python train.py --hop_length=160 --targets=["oscillator", "envelope", "filter motion", "pitch class"] --num_classes=[10, 4, 4, 12] --norm="batchnorm" --hidden_act="gelu" --stem="single" --optimizer="soap" --beta2=0.95 --merge_dims=false --one_sided=true --max_steps=13000 --batch_size=128 --weight_decay=0.0 --adamw_weight_decay_other_params=0
Rows from block 3 of a small sound classifier, named by matrix and row number. Each number is 128 + 24 x the weight over its row's rms, rounded and kept within 0 to 255. All counts start at 0. Numbers have three digits each. After the name is the row's rms in percent of the matrix's.
After each channel's rows are labels from the 100 clips, of 14976, where the channel reaches its highest value: "loudest band" is the band of the loudest frequency at the time of the peak. Only what is clearly more common there than usual is listed. The data: notes from a synthesiser with random patches. In brackets: how many of the 100, against the usual share in percent.
# conv: pointwise conv (model.blocks.3.conv.weight, 384x384x1), inputs 128-191

conv.202 105:129117116145103090126136110071103127124143144178123106110112148126128086096148143077148108105141108114083173103139127136151125126112129128118108146139190092085161148117166145143130081118175151
loudest band: 250 to 500 Hz (35 vs 13.2)

conv.323 092:118097107178138097155151197149123116159106112113116129110152173108140146110128085115099117106133120118115108128165097125173153094142115167155118104140128131121144092128148120117117136159143150
loudest band: 4000 to 8000 Hz (83 vs 19.1)

conv.314 100:105147149117118143160152151127173171131128129162132133110133140141122166106113099108099130058144150125109120132157114099127137118140163139146142125121124105164091136139118167130122098103126121
loudest band: 4000 to 8000 Hz (77 vs 19.1)

conv.374 101:151120154115157145098092100128131109172100130102142141120125116090108120145067152145100088120118134092137108144115130144132150100138129143112129105112141109132136157149116155114103093156144171
loudest band: 250 to 500 Hz (60 vs 13.2)

conv.280 093:112127123102121106151111141152112099128148134128142131112113074097167114121094120181106129104097101134137106152111172086117101121123099070151151097119150085123125122115148121103143143113109108
loudest band: 250 to 500 Hz (35 vs 13.2)

conv.197 096:135107095118165160129170168132146089150112128154150130122170145145104112147128120095113162095093117139144096116121091106128144131115134095120158135103183148128116120092115116114130141101135190
loudest band: 4000 to 8000 Hz (44 vs 19.1)

conv.218 097:146143104138120112133119120140162113140135128137146142115065126120130074105164115117122163104144144133152247157089137164119144172155125099116125139174105158145145126158103146126152158104155122
loudest band: 4000 to 8000 Hz (48 vs 19.1)

conv.286 104:140123106170116116108126144125151136129106158147111127134146126120153136142101127121128182118094080104127138108122116090089091129135114116145064112092124125100149105146077098140156144128097145
loudest band: 4000 to 8000 Hz (76 vs 19.1)

conv.376 101:143105102116114106123098125082115132127124139147136100091135126145150107109120144166110114159110121131119131101127115130119127111157154139133161140151151099149150104114106188119155094131113132
loudest band: 250 to 500 Hz (42 vs 13.2)

conv.211 100:141164148145125118117122180171109127134130139092121131110100131122112084134112137156148146123129116138123092146122135133083148133109129134153141110136114127170208147086091085094130168142106105
loudest band: 1000 to 2000 Hz (40 vs 9.6); 250 to 500 Hz (32 vs 13.2)

conv.250 104:143115149122117109128121146137135146168153165134123118133143165105121121158116139122149135178117120124143175165124115062138097091060087147103094111136125124154112144210132190156111115120150113
loudest band: 4000 to 8000 Hz (47 vs 19.1)

conv.37 101:168088146106083109140151101121100142099117139082134132159110142116144111152122148147127116141131171157133115141143163136119084102151105140117120149130113148156154162137167171141142146147133096
loudest band: 500 to 1000 Hz (36 vs 15.3)

conv.178 098:093111117148093148114069147143125131085134111148151110062144195120090117179150149133123125113141108140159116134069088095133112092145161091117153124134132129119116121130112154120118132131099105
loudest band: 4000 to 8000 Hz (80 vs 19.1)

conv.344 100:121186091158136136129124126109103121130117155101150129127135140129135104136114118111142140109152126147121084095099111124133098126133104130130138162139144145117101140125126106115104119114118080
loudest band: 4000 to 8000 Hz (67 vs 19.1)

conv.239 093:152101132084091098120173131127119132147142060139095127127137094150121105101158136121146120120095135128078136114116166171143103148126136161151098162120121128104138154106121109074110152089153148
loudest band: 250 to 500 Hz (42 vs 13.2)

conv.29 098:115110105189155131105093144159113147152081102119124109157139129154099112135144141137136146133125150101133122128088184118115121117100148154112112097115129134137144115117166139113188170172172145
loudest band: 1000 to 2000 Hz (33 vs 9.6)

conv.36 096:119117129108152143097147148095113103170178134142107131137189147137130144153123199115136120090085122121091124110135142136108094157135099130127127138136154136119144144103113111137126137124095167
loudest band: 1000 to 2000 Hz (33 vs 9.6)

conv.217 101:098088145143102134084139128112124107104150112117129110102089120084088140098167154103084166188126168092134071091124140120131100118149123169138154181163142114132131155145116154120130132092116086
loudest band: 500 to 1000 Hz (39 vs 15.3)

conv.224 102:104127138117155109152131135118159139174130152100121114112114161144131121124129150130117170123134137080143116118161168189128138144120106143138126134101139112106141129171127127155150107126091097
loudest band: 4000 to 8000 Hz (52 vs 19.1)

conv.194 102:161167124166116108102179146122166109157153087118153113099108199142152097159128089131137157187152128114122143137133149127120106097101135170114127144144134110150134115113113090118110140192120122
loudest band: 4000 to 8000 Hz (46 vs 19.1)

conv.205 107:150094112145157155127103095089138156161094091096136102145135147095119140120124110140103099157163100077114111084112113153133126089120135170129132142116113121142165085119147113123115159148167166
loudest band: 500 to 1000 Hz (39 vs 15.3); 250 to 500 Hz (32 vs 13.2)

conv.12 106:083082078147104145116125091121146145126113147142112145112125174160141126123087142117127144103107152184125119168124085097126106116134075082100133120145096171135127079175112097122143105079102087
loudest band: 250 to 500 Hz (56 vs 13.2)

conv.158 102:120117110158138130113095163124139175126066136101155147114123105066121122123150132113117103118161156110135100096138163121101116139111079111133175164150139130141123138143128122111083167136131147
loudest band: 500 to 1000 Hz (36 vs 15.3)

conv.383 097:123125128145126143125131126141141123130128144181110143131103137164103142057127078118106114150157159119089088179157133137149130145141104114129088133096089141109117120148109143133137072106081113
loudest band: 250 to 500 Hz (58 vs 13.2)

conv.381 104:151126127113126105115121131141147129083117138152139123144073129109122149148132119133044137126140126162103139151107141155141108114120107152137135165129142140100122094139080183119131149122123136
loudest band: 250 to 500 Hz (53 vs 13.2)

conv.4 097:123115149154122146139151081141095100109121098065095120143140148129114129072120164113146106103143130105114131126107092175133132137123110213147110125129130142128128138139145086122107131134160119
loudest band: 4000 to 8000 Hz (72 vs 19.1)

conv.156 095:105097107149106144178130172098110161121137103120113119079140171093126160129147133117114122122080087146111088108135165121156113102094147126145168075144125153111131101105143132084125115128123110
loudest band: 500 to 1000 Hz (47 vs 15.3)

conv.234 101:103139100129158154116142108162148133105162148122137108136128113146108116116113114150107181118085109139128149113122126089112137105132130084111123118101109122112128115108113077156092102173096102
loudest band: 250 to 500 Hz (37 vs 13.2)

conv.358 103:124129120123127120142175138154137155136088105101096135118165127117155092122156096126140162130132130150166112116138147097156125132122081136112118112154152133091094134117132093147130158162126093
loudest band: 500 to 1000 Hz (46 vs 15.3)

conv.326 106:189104099115091094133133148154122076102151098095128147109144140112136119084121113153142138086137100120097106109143087107114113114126166121145142144127171131086097129085145152124159097124124156
loudest band: 250 to 500 Hz (37 vs 13.2)

conv.263 098:111130087119145135118112109118120142159117125142151113097136119108165088109148118092168154133169136132074138140127145100130140118109093118137071109154111156158112133126099098093121140194119132
loudest band: 250 to 500 Hz (74 vs 13.2)

conv.260 097:164116140126125107176132113110151121176132111145140132140113117125165130114127160144125129114156131156076141105130167093136150119161144140131131107141135137119120106079122138140147142159151136
loudest band: 250 to 500 Hz (37 vs 13.2)

conv.306 099:153140127120159148101143144161105131138111109144110082153129141145138091147094105146098117187138087152092139139135142128123156102121150128108087138177192125115143099110121098113160154159137151
loudest band: 4000 to 8000 Hz (56 vs 19.1)

conv.325 108:117130134147145120114118143111084103123126126142118157137100099116121154131171131136119141120129132176113128117136130162137119096100150119139140122110148142122122097132113123109143156072181122
loudest band: 1000 to 2000 Hz (26 vs 9.6)

conv.377 100:161129096106075103106142109127136108174170144134129123138076123135105123125109153110122152092107100126119117118138142142144091087119120146134124107122155167111123156181104110115143138139110100
loudest band: 250 to 500 Hz (49 vs 13.2)

conv.271 108:117107164142145121146120118104113125139103115140139129152131150123123085146122116132181148146123137113151123161108152107159097154074135126117075132123149143105144119155117100149119132127128171
loudest band: 250 to 500 Hz (36 vs 13.2)

conv.235 102:130095124149149083096126110107103138141142136112119101112144115123112122117105136131082148112161118128123152115112125122133145116137168137123127148127117137148126154126107134125160109098131087
loudest band: 250 to 500 Hz (36 vs 13.2)

conv.166 102:150148103102098122144182094109132154169141157168132168132161168173126115109140121086121124107139148084100137137143166148143133143134130130117160144124127144103109121094127120151104113110137148
loudest band: 4000 to 8000 Hz (61 vs 19.1)

conv.371 099:099142120159150137099105140114117110187142141112135105166101108109120177109114146122132100160105129125138148148162104131144148131135076126090162128142133115162134114131139123132111102099135154
loudest band: 4000 to 8000 Hz (81 vs 19.1)

conv.282 095:142135132118116148162149122121094143116085134166085177095105172101126126125120138111128116122075108136116111120172158116068147125136115129173071125140110156150149131155131137112163157155132120
loudest band: 250 to 500 Hz (46 vs 13.2)

conv.231 098:099167148159130116069140217135120164116131145132153142116080130152104153162121136158139111142167113161090143132142117098155123136103154104113147113112098147137137086133153106127172109095127112
loudest band: 2000 to 4000 Hz (34 vs 6.5)

conv.23 103:142139133132127139104141169081167120111116120101083128135126132133136134131134137141089113118153138150133149165111155121114126100154113117123117127127150129152110135098142121111128133137131149
loudest band: 1000 to 2000 Hz (28 vs 9.6)

conv.155 099:171159140124133100144105121168116127133178140130107126068131155162125132135133152113136105104099122110141108182179117118165123129173102113132112128159120143166082146108109115114081093153113093
loudest band: 250 to 500 Hz (56 vs 13.2)

conv.157 100:103130137096153108132130144150128085126122135151167156101102122099125151124164118161109155120145130093151086120145129127155182090113167062122164087143137108170160111131135160141158168129152140
loudest band: 500 to 1000 Hz (39 vs 15.3)

conv.287 097:112119139111139080151114116150136073094148101101123130145139131175095124124118147112103123150129103117167133144133129113121155137128130090149132096074158192130141142125082157128083132155078154
loudest band: 250 to 500 Hz (32 vs 13.2)

conv.270 102:128143096141114103128104129125165099105128110112122177115140127132110174065095105155121147148081129123160119145156128143114115148122102145121138123116146071127148140143113149119129086090101125
loudest band: 2000 to 4000 Hz (26 vs 6.5)

conv.348 100:142119067122109137149106085097102155115124112123102181128146126126132111093128162127075135129117140148169130113103086110142089210114114154148090065131140179093125132118106107164099148092112155
loudest band: 1000 to 2000 Hz (34 vs 9.6)

conv.277 100:103138137163086127144095171133104194131113099169105103121110121132134138110122104119172116143112148120114106158131131146155119127085153118153117107140131123123132149099149114135160143131142103
loudest band: 500 to 1000 Hz (47 vs 15.3)

conv.186 096:168165103099117112157097142128146141148125127153141092136134067134136152116108133116087122104091138123183095141151110088128201111170117119123134110121151123129166127157106141129135115138114132
loudest band: 2000 to 4000 Hz (31 vs 6.5)

conv.281 095:091169105142124123088175142121090180129102113099123115119123121163141138099137097134137122102146129137168141086112153102132100139095110136124124136131102162100163153161127133149180134131118129
loudest band: 500 to 1000 Hz (36 vs 15.3); 1000 to 2000 Hz (31 vs 9.6)

conv.18 107:113159097150156144137125140140108118078109124096125181152153164114142117101171159109119107086141120095159139142101109211089125144167145123138156149072147129074136096100112126099137171099132091
loudest band: 1000 to 2000 Hz (27 vs 9.6)

conv.162 103:102165117144136118114134091117174158148159136133118114141128137086130129172078143115113150095109126133111137160100130108127100126181165135131133149155134139162109151137089143137131104129099129
loudest band: 4000 to 8000 Hz (41 vs 19.1); 2000 to 4000 Hz (39 vs 6.5)

conv.215 101:159146128107104116135166145126096120096128179146095101167149165116161141126118097115180121188101112162108140087117126118132150086093115171114085124134109139119162129095095122134144109171184133
loudest band: 4000 to 8000 Hz (52 vs 19.1)

conv.142 095:124117136228113123143110126137106160117118123124120112070084089116200142139115110131154101118128119127116134112110126136096159128120110135106131120160140125129111142128111156157139123099100114
loudest band: 500 to 1000 Hz (37 vs 15.3)

conv.189 098:140073129121150127143113124155077162097126139127175154136131130113177164145129123126153108115161127141116118119111144138129129132119079132089153118123126151109068080106124124091110134108175123
loudest band: 4000 to 8000 Hz (39 vs 19.1)

conv.27 096:102094110172097116115128191099128175126135106127132113093147109150190118117153140132119135136126153124149086115151166080119146082097118131123079112121117096141130118118143163101145081125144143
loudest band: 250 to 500 Hz (38 vs 13.2)

conv.324 097:101087137149123158093084103131119120173158109097150107097124124145132118125127106140117127143157130137104121115144140104119121118090073134104150177099144148129100126110166104113172099071146157
loudest band: 4000 to 8000 Hz (82 vs 19.1)

conv.237 102:150115136072129168113146102146108147104129184133075150124149135118177123114117111161148124143076102156111128132100153132104115114088150111112127095143098112144118108108146153091148121105134173
loudest band: 2000 to 4000 Hz (35 vs 6.5); 1000 to 2000 Hz (29 vs 9.6)

conv.247 106:141116124130174115114147121160158122119129107137133162136144104158119144072121148101129109204120147086105161114115119084148106158085104169119129128055101181106147121120141118140138143136111138
loudest band: 4000 to 8000 Hz (48 vs 19.1)

conv.196 104:154128129149134119148116124119141126115139154098131115130135138154143120141090112159095112101134142153127185151090158140117133083133114139122132117184116066116138147104144118119144125124131131
loudest band: 2000 to 4000 Hz (29 vs 6.5)

conv.206 102:077103125127085142085137121175131176118141140116148161123123132112147113146111112110118116113115145137133147128144095124130124119114131141131127161145154137158117105122123109182162120088131125
loudest band: 1000 to 2000 Hz (38 vs 9.6)

conv.225 095:130144148136135096122112198153116123122094188155160141146153109155117144138169151124133117108145110150127111105125099116127101108116135153142100177114111137083137122102138120136123162159083193
loudest band: 4000 to 8000 Hz (68 vs 19.1); 2000 to 4000 Hz (27 vs 6.5)

conv.244 098:124132150151123119117116168124151149118140144168124148084133145118094132155126140142127145141153130115113120133155160093104102143151196143080125145124139176139134112114123156148125130088118128
loudest band: 1000 to 2000 Hz (29 vs 9.6)

conv.251 094:111121098202101093100091117135119132159137122131134118124144160148122154118113125097093094109166138139177170098147154115125122135126117138081137169080129113120125104123122140148140151141121144
loudest band: 4000 to 8000 Hz (47 vs 19.1)

conv.19 100:121125124074105135134121130119130128155123142146146142162084064124136143153141106126115146119118098130122109131085103094115134136147133112152168104153159132120131147089147118117140106118168126
loudest band: 250 to 500 Hz (36 vs 13.2)

conv.331 103:123101128112152144134108096165140123098116086121092141122083093145126126097116148164109099163164140097138138135115116177129080169136090169095123128185121121115102132113138091111123175130115093
loudest band: 500 to 1000 Hz (56 vs 15.3); 1000 to 2000 Hz (26 vs 9.6)

conv.238 104:143101106103140139120132126145137131111143144161087143126161128152161102122134114124142133133133153159104104107127122172133121070105108107114127142137096127154140177119143116135122158149138161
loudest band: 250 to 500 Hz (53 vs 13.2)

conv.292 098:112089106135102126141130113099126138117166125130128115157165138169156146112109180145120126095119117151148118107123161130133142091068123157129111132114081094157137148123148147130132127134165151
loudest band: 500 to 1000 Hz (48 vs 15.3)

conv.198 104:133091120108117150086122125176102172185094109138098141143120159138150096171130137121146128099170101097091140176116135132139108159131087147120110132135118107138139114144127102096135141149172090
loudest band: 2000 to 4000 Hz (28 vs 6.5)

conv.264 100:124120108173092088145108106090097127151114165151094130120118157092149104149099156135111113100141141125172108117157133160118178112099124159124107113173113137130138121118082106150108186111081091
loudest band: 4000 to 8000 Hz (68 vs 19.1)

conv.172 098:164136083114120101075142156169106119098103113091153103153101077149147132121112090167107101110117105156153117103115111104123129153155102149111146095131116157148113104120124132086172103129139082
loudest band: 2000 to 4000 Hz (46 vs 6.5); 1000 to 2000 Hz (35 vs 9.6)

conv.330 100:088168089130093103118125153128133101110138166124181161056111157133131114171140100125144115126121113113137137146131107138107136092141124100138111137151073128163089147152111146130113153131155120
loudest band: 250 to 500 Hz (32 vs 13.2)

conv.213 103:119076145186170148141126144143100191166084101109130142101124154121124113145167176131119140132142147097111096153123131136141061078134161144149152149185137112110122126116136112114110123129098112
loudest band: 500 to 1000 Hz (61 vs 15.3)

conv.144 104:121078139108116194099139085152112107154131158137129127100105149110153114106135110129114116165067146158113080106102154124132103143124125109109129079146088140191134123134154121113179114131137135
loudest band: 250 to 500 Hz (32 vs 13.2)

conv.319 100:114108139121120133112109135080106114122137105124122135173111133154142151074108134135099093126136134142141102152120132145147117122108117118111103161119093151130119124143135123178145123130113154
loudest band: 4000 to 8000 Hz (55 vs 19.1)

conv.240 100:102101147113127120083127110121125123121130136164128109152139097157168151113136175126124124084092105145111132182109168161069106144148136104102141156110108121139116184136147120121105148105152110
loudest band: 250 to 500 Hz (44 vs 13.2)

conv.169 098:146129114104174133086146098127171094101137146127119085147142179103124123126160188127128125212110143153114160125112132111154125098092134112080139090135154113119086116117154158144173127118158095
loudest band: 4000 to 8000 Hz (56 vs 19.1); 2000 to 4000 Hz (27 vs 6.5)

conv.259 093:105121142117091086120082095105144081170108133123152115161113131104113102101137125109107114122087124130110137119136115139122160106128101114130112094097118099141140151132141147130134107091117138
loudest band: 1000 to 2000 Hz (33 vs 9.6)

conv.223 097:110140146152095143171130130141114110125084114132068099149083109114128134110118124097110181097153128141121127136135120209127100111123100142138104139110154123127170124138089139130146134114113167
loudest band: 4000 to 8000 Hz (82 vs 19.1)

conv.252 094:113139155100167138156137160108121110132156116122114085153108149125103127092148167113115141127163090115096107142121106153123126118114111145146156111087124168138127133146166098146124140127121125
loudest band: 4000 to 8000 Hz (59 vs 19.1)

conv.147 101:141118135143132138140107084117153169125111100140167130098124115110072097134119140110137133110114144130137103140149123114141150060141128140149155145132102110141143100115109102117121133089152128
loudest band: 1000 to 2000 Hz (48 vs 9.6)

conv.21 102:125152114117159107129152135099107125127130128116061164183126129089115151120144183126105145142168127083161162129185141137122152101122122129102066147128110099127135115149129161132149135162099155
loudest band: 4000 to 8000 Hz (87 vs 19.1)

conv.26 099:100141113092101165105128149118142099108143127129134128121084147138106143142146156155113105105101167164105109166148108123118144149139111086117149105106165141074129131103147120142150146119113159
loudest band: 2000 to 4000 Hz (40 vs 6.5)

conv.370 104:132141134106121155127158126130171125122081140138111134117087106122131111150126142086115163143113118141138111131113112076155149118113142133135154087077133083131141101139155121147143102160131156
loudest band: 1000 to 2000 Hz (31 vs 9.6)

conv.362 100:123107133118103093146133096171153127110128138132135152116122103099107138099112150094128107143140124132174091180118114146152152102155128156173126114136118144109159179164103150133084166125144106
loudest band: 1000 to 2000 Hz (29 vs 9.6)

conv.39 096:137137163118126134124095141131120140086150146159107189149125121072145125185137184128132141107155138151144147130163137122150134102164133095111127090147142125123131116128141132138110148145109162
loudest band: 4000 to 8000 Hz (64 vs 19.1)

conv.146 096:127096137135128148151130125150054161111119145135106167127124117140144135135121099120136152098110153162089102139207132135159126120130177106178120082103161121096088116130108132136089154144136094
loudest band: 250 to 500 Hz (35 vs 13.2)

conv.164 096:141149138155157110097101106097133149110134122113120171104134121140123154113128163125099142130111099151157123093110139107127109132132117124136162196139140113129134143132119124137121116118092122
loudest band: 4000 to 8000 Hz (56 vs 19.1)

conv.346 103:166128134125126077110142111134104150121163100176098114108126174101118167100134161139178132149096147089123141093159114127142119155118114134112121093179169143127102113130109084112144182137122186
loudest band: 250 to 500 Hz (39 vs 13.2)

conv.379 096:123140144120131148128158144113114110141142100070144134135141103130101143123126105137186126106129150133132096129096105120126103121123139096128105135164121111115141126130106111117128111135132119
loudest band: 4000 to 8000 Hz (90 vs 19.1)

conv.342 102:151110131155095146124152151136142147152118159129122111096150122132108089108117121131128121132135108151132187108108087141124145125122094164140187132097145118122111117136120109137128125160127120
loudest band: 4000 to 8000 Hz (61 vs 19.1)

conv.296 109:079124080144107104122139123121130111169104156142115109153154123123125163090100128081123139150126141109143121093082136129140119114155110136131074128139120161141158150153119145125129081134098117
loudest band: 500 to 1000 Hz (43 vs 15.3)